python train.py --dataset="simulated fluorescence microscopy of cells" --downsampling_factor=4 --encoder_norm_position="pre" --encoder_mlp_ratio=6 --encoder_inner_norm=false --encoder_depths=[8, 8] --decoder_padding_mode="replicate" --decoder_block="basic" --levels=5 --init="kaiming_normal" --optimizer="muon" --nesterov=false
Rows from block 3 of the encoder, named by matrix and row number. Rows with one number belong to one neuron. Each number is 200 + 20 x the weight over its row's rms, rounded and kept within 0 to 999. All counts start at 0. After the name is the row's rms in percent of the matrix's.
# fc1: MLP up (encoder.blocks.3.mlp.fc1.weight, 576x96), inputs 0-95
# fc2: MLP down (encoder.blocks.3.mlp.fc2.weight, 96x576, transposed), outputs 0-95
fc1.315,097,238,205,213,200,190,179,157,171,195,224,199,185,197,190,168,215,178,181,206,167,179,205,218,226,240,190,216,223,197,163,227,221,189,225,240,218,209,204,196,209,203,214,204,213,184,206,194,203,181,179,174,183,194,165,186,202,204,208,219,197,223,197,253,151,207,209,209,193,179,162,162,202,163,206,206,240,217,203,188,190,209,207,201,220,201,193,183,185,186,214,170,196,215,201,202,189
fc2.315,104,160,198,213,196,153,209,216,223,227,163,163,192,189,195,217,198,148,208,188,222,222,215,198,188,229,202,218,196,169,221,201,219,204,163,195,211,214,183,203,197,204,204,235,237,220,166,200,185,199,202,185,195,219,190,179,164,195,187,201,179,183,219,215,209,167,229,196,189,185,199,183,228,208,237,199,224,208,167,196,220,207,184,191,186,169,178,193,211,192,201,188,206,200,163,230,211
fc1.316,093,209,183,228,178,204,193,231,215,181,195,202,210,194,183,193,181,189,219,216,183,163,247,240,217,204,172,184,257,176,194,194,198,194,200,192,200,218,187,197,176,175,209,172,218,183,212,219,172,183,194,214,210,228,218,222,185,208,192,178,182,211,195,194,201,216,225,204,187,232,215,208,211,217,165,197,201,209,173,198,160,239,201,198,182,190,211,243,187,166,215,190,221,201,157,204,220
fc2.316,105,209,154,201,198,203,198,204,210,227,184,172,188,235,181,200,210,210,182,203,206,207,193,178,187,163,183,171,173,197,199,181,192,183,201,191,193,219,192,176,196,228,197,241,209,205,201,216,210,163,182,218,216,209,205,166,178,225,204,197,223,199,200,186,171,223,243,185,211,239,197,210,160,192,170,205,177,194,241,178,151,170,194,190,187,218,196,240,199,200,183,185,200,204,210,207,234
fc1.317,103,209,228,197,195,220,218,180,180,218,226,199,205,213,181,185,182,191,227,190,213,212,191,228,221,218,196,188,189,179,219,202,193,181,165,174,220,192,198,205,265,211,219,196,227,252,196,212,233,236,204,186,197,178,193,194,181,198,181,182,215,191,218,213,208,171,207,191,193,202,224,195,229,195,217,206,174,235,241,190,179,175,210,193,199,212,185,200,205,240,169,226,213,216,164,200,175
fc2.317,102,215,221,216,178,163,188,213,201,216,202,190,199,204,197,220,220,164,199,204,211,174,186,199,204,230,220,209,208,210,195,198,211,227,206,183,202,214,199,197,202,242,200,214,183,204,199,187,192,188,201,246,172,229,202,204,208,223,196,217,213,188,250,195,212,208,164,189,173,185,192,195,186,218,224,206,209,235,256,205,213,196,204,191,242,217,215,174,249,195,230,214,192,219,157,181,232
fc1.318,094,206,198,192,190,178,200,198,217,184,174,233,196,226,214,225,183,166,207,216,135,203,216,197,220,203,211,227,185,233,193,203,198,194,210,202,225,200,174,181,231,234,214,188,196,198,168,231,224,205,183,210,218,208,231,182,178,219,194,213,222,219,189,170,219,197,203,196,228,206,182,162,213,193,200,199,202,214,222,173,211,228,196,156,230,193,204,207,150,193,224,204,194,221,228,194,185
fc2.318,087,214,232,248,187,246,159,173,185,194,183,207,221,207,198,191,210,161,197,196,203,226,194,207,197,191,189,189,199,211,207,228,196,181,202,186,239,209,212,174,236,182,190,267,214,209,186,207,232,182,186,218,201,187,233,161,198,190,195,217,182,198,192,204,191,188,158,213,240,221,215,183,196,177,209,208,194,183,189,196,237,185,195,212,192,187,194,227,187,198,208,177,213,200,194,190,218
fc1.319,105,182,186,186,233,213,192,217,195,206,181,216,180,199,223,222,198,183,180,220,217,235,195,207,190,179,255,195,196,186,169,185,179,194,194,212,200,194,237,236,186,163,201,187,218,208,168,210,168,217,222,169,196,190,193,199,195,203,212,188,189,174,226,194,182,200,252,185,175,221,221,179,215,201,232,169,209,217,193,197,197,214,174,190,207,147,194,185,217,210,171,199,219,215,216,172,188
fc2.319,100,235,189,206,203,227,202,189,199,178,184,233,199,180,209,184,197,200,190,209,206,203,175,227,194,203,183,212,192,197,186,229,184,209,221,192,187,189,212,188,173,215,224,208,200,218,228,218,160,200,197,213,224,205,188,195,191,215,202,217,209,213,213,207,177,238,244,182,204,218,249,234,245,232,216,192,208,237,202,200,201,183,182,188,219,240,197,205,160,166,194,250,199,190,170,186,181
fc1.320,104,197,212,184,207,188,222,218,155,201,232,176,226,190,208,173,195,189,192,218,219,198,216,181,199,207,222,213,230,162,193,206,174,217,186,194,219,203,201,209,203,194,158,183,172,173,203,152,133,215,200,172,194,202,182,195,208,209,225,179,194,201,200,205,201,225,163,219,216,217,184,203,205,237,194,216,200,224,204,220,174,179,196,190,172,219,226,192,196,206,192,165,196,218,227,176,222
fc2.320,091,141,237,190,192,214,208,167,197,186,189,228,217,191,167,188,189,168,248,209,187,183,206,204,203,173,190,178,179,222,205,187,192,212,215,223,188,185,197,185,201,198,188,254,202,227,202,192,190,189,195,252,219,199,213,182,190,191,216,238,207,195,210,210,182,220,192,199,170,188,229,191,169,188,226,191,220,168,229,223,199,208,212,183,191,172,215,202,221,175,193,189,185,226,187,203,192
fc1.321,102,188,214,249,179,173,200,228,187,202,172,218,206,195,190,224,221,214,192,220,187,218,192,173,180,206,240,192,190,179,196,232,175,215,204,231,180,195,237,215,203,223,230,215,194,182,196,189,210,216,178,180,211,225,223,177,177,185,189,213,153,182,187,200,167,228,225,219,190,199,206,189,171,215,201,152,209,195,205,201,219,200,193,232,175,212,206,179,194,214,212,178,166,217,207,166,201
fc2.321,111,205,169,207,219,205,196,188,198,239,217,214,210,216,216,225,188,209,211,209,226,140,218,182,200,157,167,253,176,227,176,179,203,228,201,200,202,195,224,199,187,192,187,220,208,188,223,183,220,205,224,186,175,227,225,200,203,156,223,184,216,222,198,219,225,215,188,193,209,195,158,222,208,215,176,184,205,245,214,193,202,193,200,214,212,202,195,179,205,201,181,208,198,220,207,185,231
fc1.322,108,183,192,180,255,186,213,187,202,194,170,239,224,194,163,203,229,201,214,214,186,179,163,205,218,219,192,234,194,175,212,185,209,189,186,201,216,202,202,199,221,170,197,212,192,202,202,198,138,229,180,206,202,196,197,197,195,216,190,214,178,180,188,204,198,181,220,216,222,207,226,158,201,200,196,216,221,213,228,201,205,203,214,214,191,203,214,162,163,244,232,173,209,231,175,198,192
fc2.322,095,192,193,210,198,183,198,219,214,195,151,217,212,203,203,197,234,161,198,208,208,208,210,185,209,197,181,190,188,190,208,203,199,205,190,183,209,210,190,178,244,190,195,187,209,189,213,197,212,207,236,174,208,160,169,166,196,221,200,167,206,150,197,184,207,190,189,199,188,210,170,214,194,265,183,199,168,186,186,178,193,194,192,209,206,183,144,201,235,242,175,223,204,199,207,185,185
fc1.323,095,196,215,202,209,199,149,196,160,207,244,211,183,201,184,194,209,227,196,188,181,200,236,181,201,228,195,185,189,172,187,209,179,168,214,155,209,181,207,188,195,191,190,187,197,187,194,212,187,188,230,193,194,168,212,249,204,215,221,251,216,203,214,180,210,181,215,231,228,182,196,205,202,236,205,218,211,184,190,205,210,238,167,225,215,177,187,167,182,194,195,230,203,208,198,209,187
fc2.323,100,197,208,209,187,194,220,185,211,210,210,210,226,218,181,185,172,216,208,209,175,209,175,182,204,195,225,210,166,232,213,199,212,180,207,217,178,199,200,262,212,171,214,216,211,197,240,214,214,212,191,227,191,225,200,235,225,204,215,166,215,214,196,171,164,190,203,219,198,205,196,209,201,146,182,235,223,175,187,197,200,206,218,222,195,203,188,171,223,195,227,217,186,193,254,216,194
fc1.324,102,172,175,157,189,193,202,167,181,199,179,214,207,205,199,241,199,201,233,226,204,190,214,210,227,215,188,190,155,192,236,225,199,193,184,190,223,202,223,188,193,207,227,233,177,215,206,200,171,206,219,207,163,211,216,198,211,225,176,220,192,194,232,207,203,197,214,201,216,218,198,218,191,184,224,145,229,204,192,190,206,211,206,185,225,201,224,170,166,198,233,213,211,196,232,224,178
fc2.324,082,194,233,212,201,212,178,189,168,211,170,211,172,202,202,233,159,239,185,224,215,186,200,208,189,175,177,206,196,186,208,220,231,185,217,227,165,211,207,213,195,176,161,227,148,174,168,215,202,209,221,227,175,217,250,207,214,206,197,174,184,192,226,216,188,188,199,203,186,190,190,195,186,182,221,187,200,192,210,201,200,211,208,220,195,193,198,173,184,180,198,247,221,193,187,173,211
fc1.325,099,180,233,259,192,195,218,191,196,183,194,191,218,226,215,191,220,185,196,206,215,186,152,248,187,211,198,206,223,209,229,184,186,241,244,218,170,200,222,194,207,183,217,201,242,204,175,170,198,195,204,194,230,178,220,186,187,196,177,171,208,208,182,178,178,211,225,174,222,207,196,191,182,231,195,220,175,182,173,197,183,205,204,213,218,186,184,192,205,222,205,198,186,205,214,237,202
fc2.325,103,184,186,178,160,185,232,171,172,178,227,177,217,182,183,202,241,191,221,207,221,182,192,192,191,210,198,182,160,213,192,211,220,163,181,184,170,172,186,172,208,179,211,216,205,192,175,186,194,222,205,198,235,203,242,189,190,190,243,190,195,216,186,208,190,198,179,204,171,183,204,216,179,202,182,221,236,187,183,185,194,195,232,242,195,177,175,207,214,178,193,185,231,207,209,194,180
fc1.326,110,190,219,168,239,236,189,193,197,185,209,186,205,178,242,200,229,168,205,213,178,203,189,183,206,220,178,245,171,195,199,176,198,214,178,156,188,180,191,190,180,186,174,210,215,183,181,224,158,196,162,197,185,181,165,195,215,184,204,186,173,209,207,180,185,228,170,193,211,186,172,180,206,228,188,181,206,198,183,225,197,176,211,170,174,199,188,216,226,207,207,206,215,201,218,223,215
fc2.326,094,200,206,214,220,182,233,217,168,190,181,196,178,220,158,218,190,214,200,179,203,191,212,187,210,199,173,170,204,209,211,229,208,199,179,208,188,226,196,208,161,185,203,230,219,183,250,203,189,220,163,214,207,227,194,188,249,200,204,173,145,172,202,209,166,190,202,190,200,218,198,182,169,163,226,205,159,213,214,208,173,208,213,194,189,179,195,213,183,217,210,210,215,198,198,189,220
fc1.327,105,188,218,211,176,223,189,215,217,237,203,202,192,209,176,212,173,212,191,180,188,200,236,206,184,190,238,180,213,185,191,203,230,148,190,209,228,180,188,173,203,179,229,218,171,174,182,217,221,225,191,207,190,180,198,215,202,216,209,171,231,217,212,221,179,194,202,192,220,196,225,211,213,201,193,187,150,209,202,201,197,186,217,193,229,201,270,211,187,196,211,236,213,222,197,218,203
fc2.327,094,213,211,202,246,229,195,190,200,199,197,191,221,224,179,193,163,206,210,197,181,200,208,178,215,178,203,230,163,204,229,208,198,152,174,205,232,206,241,198,197,182,200,216,184,153,228,208,187,198,203,175,198,192,202,193,190,180,181,248,196,210,164,185,210,230,175,169,166,188,175,221,179,211,204,171,231,218,202,192,196,200,204,174,175,210,205,190,178,216,182,194,194,192,186,208,233
fc1.328,098,195,199,203,202,212,198,209,208,179,187,189,174,209,182,235,186,196,215,202,185,169,198,178,218,179,162,146,201,193,204,144,193,195,208,215,183,210,202,209,170,193,211,200,187,195,178,246,210,219,239,171,193,213,201,172,183,203,164,234,215,200,215,161,194,179,165,180,180,230,208,208,180,214,206,175,234,177,190,226,193,214,204,187,218,184,195,225,190,213,216,197,188,179,217,185,171
fc2.328,092,211,187,199,181,182,168,242,207,215,205,189,198,219,192,230,246,186,202,201,185,190,182,173,185,189,194,215,210,222,218,186,181,165,220,184,206,208,192,194,209,256,224,211,190,204,172,227,155,227,190,228,185,186,237,221,205,190,212,200,228,217,224,195,200,199,186,211,172,196,194,219,218,183,222,220,207,191,189,217,224,221,214,187,194,190,234,192,201,190,170,165,216,170,210,169,230
fc1.329,100,220,220,207,210,175,170,219,214,178,212,181,200,166,166,180,210,173,171,173,214,203,238,183,206,189,215,169,200,205,182,214,187,205,208,188,167,188,214,211,160,241,176,198,206,165,168,224,179,227,195,210,218,185,188,190,233,214,194,162,211,178,214,198,177,195,201,172,173,218,217,178,187,202,198,192,233,184,219,182,173,197,189,184,180,184,208,209,199,226,213,196,232,202,224,178,173
fc2.329,107,171,177,215,166,201,191,209,231,207,167,182,196,220,177,191,195,209,182,222,202,173,207,182,201,217,207,214,202,194,191,182,206,212,210,213,210,227,213,223,205,221,222,227,166,215,205,254,197,156,190,190,177,222,201,212,244,206,174,235,189,193,179,202,165,197,201,215,206,201,198,186,180,185,181,180,211,221,190,171,212,153,202,204,173,216,222,222,220,211,220,197,189,206,171,213,248
fc1.330,099,181,174,253,205,200,195,178,192,149,207,194,171,220,198,187,187,172,191,229,210,183,199,229,183,195,190,193,206,185,165,195,226,195,181,194,210,253,214,230,210,191,194,176,203,210,174,212,217,222,172,154,207,185,199,217,185,202,231,201,185,203,190,169,201,236,182,201,178,191,167,221,183,213,201,195,220,173,213,190,204,187,184,212,184,169,196,179,201,217,185,174,197,169,207,168,210
fc2.330,119,200,219,200,229,186,209,214,171,210,201,227,206,167,217,150,198,206,186,181,214,221,176,190,180,230,212,194,200,215,194,204,200,223,188,162,229,209,235,198,193,245,199,179,202,199,198,213,224,186,231,203,175,173,193,189,191,194,191,186,202,183,189,238,203,165,189,208,209,174,203,195,215,177,193,184,223,210,192,216,186,163,174,236,182,195,201,242,217,207,211,170,234,174,235,210,176
fc1.331,102,201,189,219,201,154,216,192,207,197,169,207,167,204,206,168,214,199,195,233,183,202,204,196,212,203,190,245,178,225,210,231,202,180,197,233,181,217,170,227,211,204,201,202,208,169,190,210,192,236,223,212,202,262,206,223,219,225,183,175,222,194,186,173,198,201,203,193,165,163,195,170,193,243,199,182,202,225,193,210,186,231,202,221,173,202,222,208,216,198,191,192,172,201,197,178,194
fc2.331,101,222,159,228,230,211,237,181,198,229,230,206,191,219,211,215,190,227,184,212,200,212,166,190,232,204,180,179,203,156,180,221,191,188,222,224,208,208,188,194,172,192,201,198,179,199,196,203,187,195,224,196,200,217,180,184,211,237,221,209,191,201,194,202,179,170,192,195,161,195,193,181,192,213,195,206,208,188,194,205,184,153,186,182,164,164,252,186,207,209,206,181,181,226,177,204,238
fc1.332,097,199,214,168,214,186,241,239,187,177,169,231,217,202,212,154,205,184,184,183,182,190,230,160,214,184,198,216,222,199,220,194,167,200,200,180,232,194,235,177,184,201,158,215,221,161,197,210,198,178,242,211,200,205,188,228,206,204,172,209,182,175,203,210,216,208,215,225,197,213,209,208,189,202,186,166,202,231,197,222,158,196,182,225,204,181,195,216,184,196,215,219,195,204,220,202,194
fc2.332,100,215,232,165,206,153,201,201,190,223,199,221,198,233,188,235,226,239,192,192,232,180,208,171,201,149,194,189,205,169,164,185,219,211,211,235,199,205,185,183,200,205,169,193,206,189,215,212,183,193,181,199,224,228,189,211,220,204,177,196,229,193,205,219,240,161,174,208,193,223,204,183,177,185,199,197,219,178,231,171,199,190,207,234,175,184,206,189,193,201,205,197,181,184,201,225,205
fc1.333,107,191,182,213,213,191,215,216,217,226,180,206,215,185,219,209,240,235,196,223,235,201,191,199,207,177,191,186,200,172,202,209,211,212,191,215,201,227,177,231,229,209,210,185,188,193,166,183,231,199,182,219,224,204,196,225,203,166,202,214,176,224,186,198,197,213,231,230,238,183,208,181,190,198,183,172,227,195,167,199,175,193,204,188,173,177,199,187,216,213,256,222,225,185,151,216,210
fc2.333,098,209,202,183,198,187,205,168,183,213,197,203,187,227,224,264,179,185,200,179,186,193,198,210,175,199,231,213,181,159,204,201,234,158,199,200,185,210,155,188,247,173,199,188,212,210,214,204,226,214,184,217,222,184,185,199,231,186,209,190,151,195,201,210,226,204,207,173,205,213,176,217,212,209,196,186,212,248,189,187,224,222,193,229,215,195,176,184,203,187,208,221,186,199,175,202,200
fc1.334,095,215,226,207,214,200,201,193,232,204,205,194,214,176,201,223,197,222,221,220,151,195,224,201,181,215,197,188,248,209,230,205,164,173,202,224,195,222,170,216,180,176,227,229,156,198,182,166,210,197,209,170,193,208,196,193,259,165,205,200,207,226,188,189,192,218,199,200,193,184,188,169,209,217,193,220,179,210,208,229,174,248,205,185,198,196,199,188,182,194,211,195,205,185,198,218,178
fc2.334,096,206,206,214,219,220,192,238,174,223,222,230,209,170,223,163,213,178,187,186,204,233,186,202,241,203,192,203,162,220,209,184,187,214,197,168,197,208,175,171,190,187,204,209,156,205,201,219,175,240,216,193,206,184,208,195,213,186,240,223,213,208,193,217,164,188,188,186,193,189,166,216,230,167,228,204,172,227,206,199,217,188,175,183,194,190,182,213,211,191,193,202,226,185,224,170,210
fc1.335,104,197,197,201,215,172,191,186,202,216,202,187,184,205,199,219,216,231,205,181,235,199,165,201,199,202,184,220,185,196,182,202,186,178,197,211,185,193,184,225,191,192,209,219,198,207,237,206,220,210,215,174,224,220,184,188,189,202,174,188,249,194,187,164,200,228,219,176,188,179,197,199,213,206,136,201,213,163,220,194,197,174,174,203,200,170,164,192,222,211,175,140,214,207,230,204,229
fc2.335,109,184,208,185,204,238,220,231,197,232,199,202,253,199,210,163,198,200,203,212,186,212,211,181,201,209,183,199,218,196,156,200,200,189,189,200,163,198,235,211,181,198,174,203,250,198,165,173,208,215,219,190,224,162,176,198,206,193,205,200,200,222,175,228,194,203,194,230,217,185,228,232,152,220,212,218,221,191,184,208,188,206,191,215,174,193,222,166,228,208,221,189,207,190,189,180,212
fc1.336,089,194,188,228,218,186,200,188,182,227,202,198,191,184,179,180,225,192,205,204,178,219,203,187,206,215,221,195,190,212,207,206,201,197,169,205,180,207,179,175,215,192,210,245,204,193,211,230,163,218,202,205,204,172,179,224,215,171,188,189,231,190,199,199,202,186,165,210,194,175,194,154,250,167,194,162,166,187,245,179,178,177,210,188,184,247,174,176,164,210,200,208,205,193,196,196,199
fc2.336,109,177,206,224,184,198,217,189,170,181,200,153,238,201,184,170,205,207,217,234,210,195,221,175,202,198,208,251,175,188,208,204,152,207,212,199,201,195,202,209,203,204,210,203,201,229,165,182,213,199,190,168,195,181,187,168,168,221,200,192,209,180,195,211,195,177,184,211,215,195,160,173,185,196,172,202,178,210,208,195,195,183,230,213,247,233,193,200,162,202,175,179,219,221,186,175,208
fc1.337,095,188,216,194,205,210,174,206,214,187,180,226,188,213,201,202,206,222,214,227,212,177,185,183,210,184,164,244,201,200,198,189,194,207,194,227,160,185,159,189,213,205,201,160,208,169,213,196,211,199,217,206,204,201,200,214,188,226,216,192,168,170,191,214,192,200,188,168,172,197,198,210,191,205,174,166,218,197,191,196,203,221,158,245,211,225,148,172,225,177,170,192,204,207,193,208,247
fc2.337,102,178,200,222,162,218,197,221,217,217,192,220,193,212,189,199,213,214,203,228,168,212,215,196,215,193,188,164,209,226,167,198,181,175,202,208,187,190,217,200,199,204,184,219,206,222,208,191,194,215,214,217,218,186,188,203,179,174,238,201,161,158,177,223,215,208,196,223,221,194,236,180,219,190,164,151,161,203,169,258,212,194,192,199,195,194,185,214,205,195,214,216,216,225,164,214,197
fc1.338,113,212,196,211,208,216,196,245,196,179,227,193,153,176,219,169,193,211,206,193,187,225,185,185,182,171,202,193,194,178,186,195,139,228,199,195,206,206,193,181,204,184,200,215,213,187,251,188,204,176,207,217,206,197,179,194,225,173,175,224,206,208,185,192,200,170,216,222,174,225,186,228,175,171,195,226,182,210,222,234,204,212,194,234,215,206,178,227,218,181,215,224,213,176,227,203,197
fc2.338,101,224,160,211,211,189,204,230,183,233,180,179,211,165,183,181,163,232,203,168,219,202,211,186,165,196,169,172,167,222,187,190,200,198,199,228,209,225,220,177,186,190,184,192,223,257,207,220,197,178,210,205,219,188,187,224,161,244,175,185,223,201,221,203,225,193,176,186,210,202,189,220,218,195,199,207,195,214,169,202,205,193,215,232,220,213,197,208,212,193,212,201,188,230,201,189,192
fc1.339,108,231,214,205,207,194,172,204,234,195,196,230,190,186,212,194,252,213,212,180,221,172,220,188,212,203,206,222,199,216,222,211,221,202,206,207,215,200,209,277,181,222,237,205,198,220,202,208,195,201,175,191,216,229,158,201,239,212,211,207,172,154,191,181,181,203,233,195,181,198,206,209,212,212,194,211,195,201,198,191,198,195,223,205,225,226,228,243,205,182,215,202,204,219,175,198,187
fc2.339,094,204,255,185,159,195,168,203,204,201,216,194,181,205,181,195,222,188,201,189,201,199,221,216,183,194,170,204,180,219,194,217,188,240,199,232,176,219,156,202,207,217,205,188,222,185,178,167,204,155,215,232,186,197,227,188,197,226,186,169,186,174,212,205,184,241,189,192,194,215,219,242,205,190,192,202,184,190,219,171,189,217,204,190,177,166,209,209,202,160,212,205,183,198,199,225,223
fc1.340,096,189,169,200,202,165,196,216,205,200,198,186,205,219,168,207,199,200,226,225,225,213,174,211,196,210,198,203,166,210,203,175,218,192,199,184,205,207,188,205,225,174,217,221,213,202,211,183,240,228,220,211,167,208,255,191,203,204,229,198,174,213,202,217,198,224,204,196,218,199,244,199,167,189,259,217,206,214,175,213,224,200,201,203,177,182,172,182,215,147,219,217,190,232,189,208,216
fc2.340,101,188,207,225,199,181,196,204,195,204,189,159,170,209,210,236,185,191,209,228,209,220,193,219,221,235,193,221,213,223,217,202,227,213,187,205,209,208,207,180,234,212,168,155,174,187,200,225,185,197,199,202,156,171,200,216,194,213,211,201,172,245,183,216,184,208,197,185,176,189,184,241,210,199,207,218,199,172,208,223,139,205,179,199,219,191,205,188,231,197,190,232,216,175,192,183,203
fc1.341,097,167,185,196,191,209,240,262,182,221,215,197,189,203,199,199,206,242,212,197,191,201,215,217,212,182,177,206,168,232,205,203,178,220,204,228,216,231,207,224,207,167,214,208,204,211,177,174,183,208,167,191,193,206,208,222,163,191,209,224,178,221,207,209,237,208,188,177,185,201,196,207,188,218,188,213,208,167,185,176,196,229,218,186,170,166,169,172,193,230,188,167,200,213,200,201,177
fc2.341,100,211,230,219,216,193,194,187,213,181,183,191,180,169,181,181,225,239,179,146,237,180,219,213,195,204,204,191,195,191,185,213,187,186,226,187,200,220,236,202,181,194,173,201,214,182,179,189,215,186,202,176,179,223,197,209,185,207,193,205,218,169,215,187,157,195,172,206,173,240,211,234,223,197,185,204,189,187,214,187,208,196,222,234,212,206,196,239,201,167,217,186,179,188,192,172,157
fc1.342,096,213,227,199,180,190,145,210,179,170,234,189,207,189,200,207,185,190,199,199,180,205,229,190,232,222,232,180,176,183,184,197,184,187,213,160,189,181,212,188,174,201,209,206,194,215,215,185,216,175,197,181,193,193,196,189,219,192,215,207,230,228,157,210,187,222,197,182,191,180,233,217,209,159,189,233,201,183,198,164,169,180,165,182,232,212,201,180,221,198,202,203,192,185,178,196,160
fc2.342,099,196,186,180,217,225,192,209,204,164,179,173,226,200,198,237,202,232,233,179,200,236,191,199,188,182,231,163,199,211,220,223,209,204,187,189,176,206,191,202,193,193,215,270,192,230,181,208,205,227,212,163,233,167,170,190,188,217,188,188,201,192,217,182,179,223,202,213,215,201,188,212,180,168,202,189,191,219,165,193,177,213,212,201,237,204,213,218,212,185,206,206,229,206,194,196,225
fc1.343,100,223,170,182,246,201,192,204,202,202,165,182,159,237,202,204,212,202,215,205,167,200,186,185,179,265,185,213,215,222,201,230,199,229,201,185,221,250,181,243,199,187,169,193,225,204,216,241,209,219,189,191,202,194,206,178,202,204,209,187,185,199,186,167,201,177,188,197,202,223,198,205,199,188,198,198,211,209,181,222,230,179,200,196,241,187,177,185,188,202,176,208,189,204,184,195,229
fc2.343,093,213,186,217,228,187,227,217,176,173,202,204,199,208,174,173,199,188,240,221,188,245,220,220,195,178,186,223,207,221,180,165,208,159,179,172,209,190,211,208,171,184,231,184,175,197,209,209,197,197,195,185,197,205,199,206,199,232,211,173,177,197,232,146,211,181,180,211,170,174,199,166,204,226,215,186,219,216,221,189,200,227,197,211,195,173,199,206,172,221,177,203,191,196,228,194,168
fc1.344,109,177,179,227,201,188,208,186,220,159,184,144,220,186,198,232,205,198,196,194,161,201,185,195,210,177,231,188,202,204,183,177,230,193,172,225,173,235,191,196,197,164,215,225,191,175,203,203,194,177,223,219,181,155,211,206,200,212,186,196,224,180,223,192,216,214,208,187,236,237,181,169,210,195,181,188,202,174,202,204,229,230,222,182,211,198,195,190,241,171,206,212,196,207,206,198,196
fc2.344,111,229,213,148,161,191,206,220,214,219,190,196,198,194,207,198,181,192,198,197,188,248,211,212,201,214,202,204,252,197,211,197,197,213,202,215,188,206,206,189,199,183,189,209,213,190,163,224,178,201,208,221,224,188,204,212,159,197,191,178,228,246,214,226,223,215,190,177,207,206,240,182,188,236,191,218,192,199,205,208,207,186,203,181,203,229,207,240,234,178,189,200,213,212,247,159,204
fc1.345,108,202,233,212,215,250,190,220,189,190,200,180,211,228,201,203,212,205,192,233,206,179,184,203,200,224,234,207,183,232,176,215,204,233,230,209,194,169,193,190,235,203,192,163,166,185,200,191,170,182,173,186,191,187,225,173,194,203,202,223,206,220,228,190,203,246,221,191,209,223,162,162,210,170,225,190,238,221,187,215,211,207,202,194,204,205,201,224,178,188,206,224,200,186,178,177,198
fc2.345,097,198,243,192,205,204,188,238,195,195,202,212,195,178,226,216,148,211,172,199,210,205,211,184,187,170,184,188,203,194,219,220,223,243,210,179,205,199,172,202,235,184,211,199,189,191,182,208,194,223,224,217,186,230,164,202,178,194,182,204,219,210,199,194,214,177,196,207,195,252,204,174,174,184,221,243,235,183,182,194,190,185,236,208,184,175,189,184,177,197,175,192,189,223,227,225,191
fc1.346,090,214,179,228,195,185,192,222,200,205,216,192,190,201,170,177,191,213,212,209,211,218,220,237,219,172,227,199,193,244,204,193,150,236,200,196,240,226,226,175,227,174,199,209,191,213,185,194,176,181,211,192,199,236,188,220,227,197,192,189,176,195,216,215,200,186,187,198,203,199,176,200,222,208,201,130,202,217,194,180,203,179,221,183,209,179,201,198,206,170,190,177,243,235,194,211,195
fc2.346,094,189,206,172,195,217,183,206,216,172,189,223,222,175,173,181,185,199,232,216,186,191,173,208,204,221,207,194,224,194,174,187,198,212,174,182,179,195,193,218,197,196,194,203,191,220,207,196,197,233,169,235,215,174,200,208,210,141,191,159,169,203,226,174,228,215,188,215,191,158,173,167,199,198,200,236,235,207,196,194,233,177,193,184,223,198,198,208,165,224,196,180,221,192,200,229,197
fc1.347,089,188,194,199,223,162,193,177,214,198,176,169,188,183,179,220,193,202,210,159,213,202,222,198,220,202,201,173,194,218,213,178,184,218,198,187,221,265,212,212,200,186,260,224,213,192,208,180,195,211,192,201,208,189,183,171,204,246,229,217,166,206,173,206,190,192,206,203,198,209,185,176,193,223,192,146,182,200,206,193,205,213,208,191,194,219,218,186,163,196,187,189,248,187,207,193,199
fc2.347,103,197,210,177,194,191,218,218,181,217,193,218,178,235,168,160,170,170,227,175,197,201,227,216,198,206,172,229,212,183,183,184,212,243,169,201,203,205,207,180,247,199,178,220,182,174,205,198,233,189,199,216,183,214,165,192,212,173,231,207,195,212,181,189,183,191,224,232,193,200,205,243,199,217,205,187,184,184,160,185,204,194,171,212,176,194,202,191,188,211,216,227,172,230,195,202,194
fc1.348,095,205,197,188,229,220,202,185,176,231,182,180,199,235,229,201,187,228,232,192,196,184,206,202,228,193,185,223,245,189,179,177,245,192,181,191,217,150,205,210,256,226,190,169,185,226,192,208,172,222,196,235,208,222,189,186,192,193,193,221,220,226,206,182,198,188,230,221,189,179,199,211,201,201,231,201,194,180,210,185,174,223,202,198,229,227,209,189,203,210,219,224,213,192,220,199,210
fc2.348,112,202,195,169,171,212,208,195,202,213,176,156,177,187,235,256,215,196,177,196,193,204,186,172,224,208,208,209,230,180,209,227,193,241,220,189,208,207,219,191,225,171,191,203,187,177,227,192,227,201,187,182,231,197,199,223,179,207,198,183,206,211,185,199,217,186,180,172,208,234,190,205,194,203,181,151,167,197,167,183,239,201,217,203,224,180,187,179,227,170,204,176,193,213,195,191,206
fc1.349,094,207,235,213,225,207,201,205,181,200,223,193,188,170,179,166,207,169,194,189,208,191,198,221,197,212,212,182,227,181,168,179,186,190,193,179,192,212,218,180,200,230,246,181,224,184,216,205,172,196,180,205,166,234,215,192,215,191,170,221,194,169,233,209,208,175,192,190,191,188,218,203,199,223,209,196,198,205,194,226,221,187,218,242,179,195,159,160,192,212,221,225,181,197,154,212,173
fc2.349,105,220,162,201,243,195,212,200,212,218,174,218,183,203,210,177,194,206,224,231,156,180,153,196,167,226,201,155,188,171,163,206,200,195,207,209,179,218,210,202,186,202,199,212,200,208,168,196,229,206,152,216,196,201,212,183,207,212,202,194,205,179,199,176,194,199,220,188,241,205,205,202,212,206,193,176,230,209,178,164,219,189,189,252,176,196,198,189,199,205,177,196,206,230,215,221,194
fc1.350,101,183,161,187,178,189,182,219,191,172,191,205,184,228,194,196,192,217,202,184,191,206,199,191,146,233,205,186,194,212,159,189,218,157,199,204,264,208,191,222,195,224,200,196,196,208,234,236,225,224,196,217,206,167,209,175,188,214,181,175,177,227,205,210,198,225,193,202,187,225,219,193,168,206,223,202,199,214,243,176,207,180,179,163,182,196,200,194,183,190,194,206,182,213,192,194,209
fc2.350,107,187,172,173,206,206,212,198,189,188,181,178,222,211,208,173,183,213,206,178,163,170,214,211,232,197,218,194,226,211,201,174,167,189,205,210,184,188,194,189,190,221,215,201,203,169,219,226,200,184,172,215,171,243,207,193,197,177,242,223,223,187,196,215,205,167,231,187,173,200,198,185,188,227,224,211,227,158,226,226,179,213,168,179,171,180,196,197,222,180,183,208,187,182,218,195,231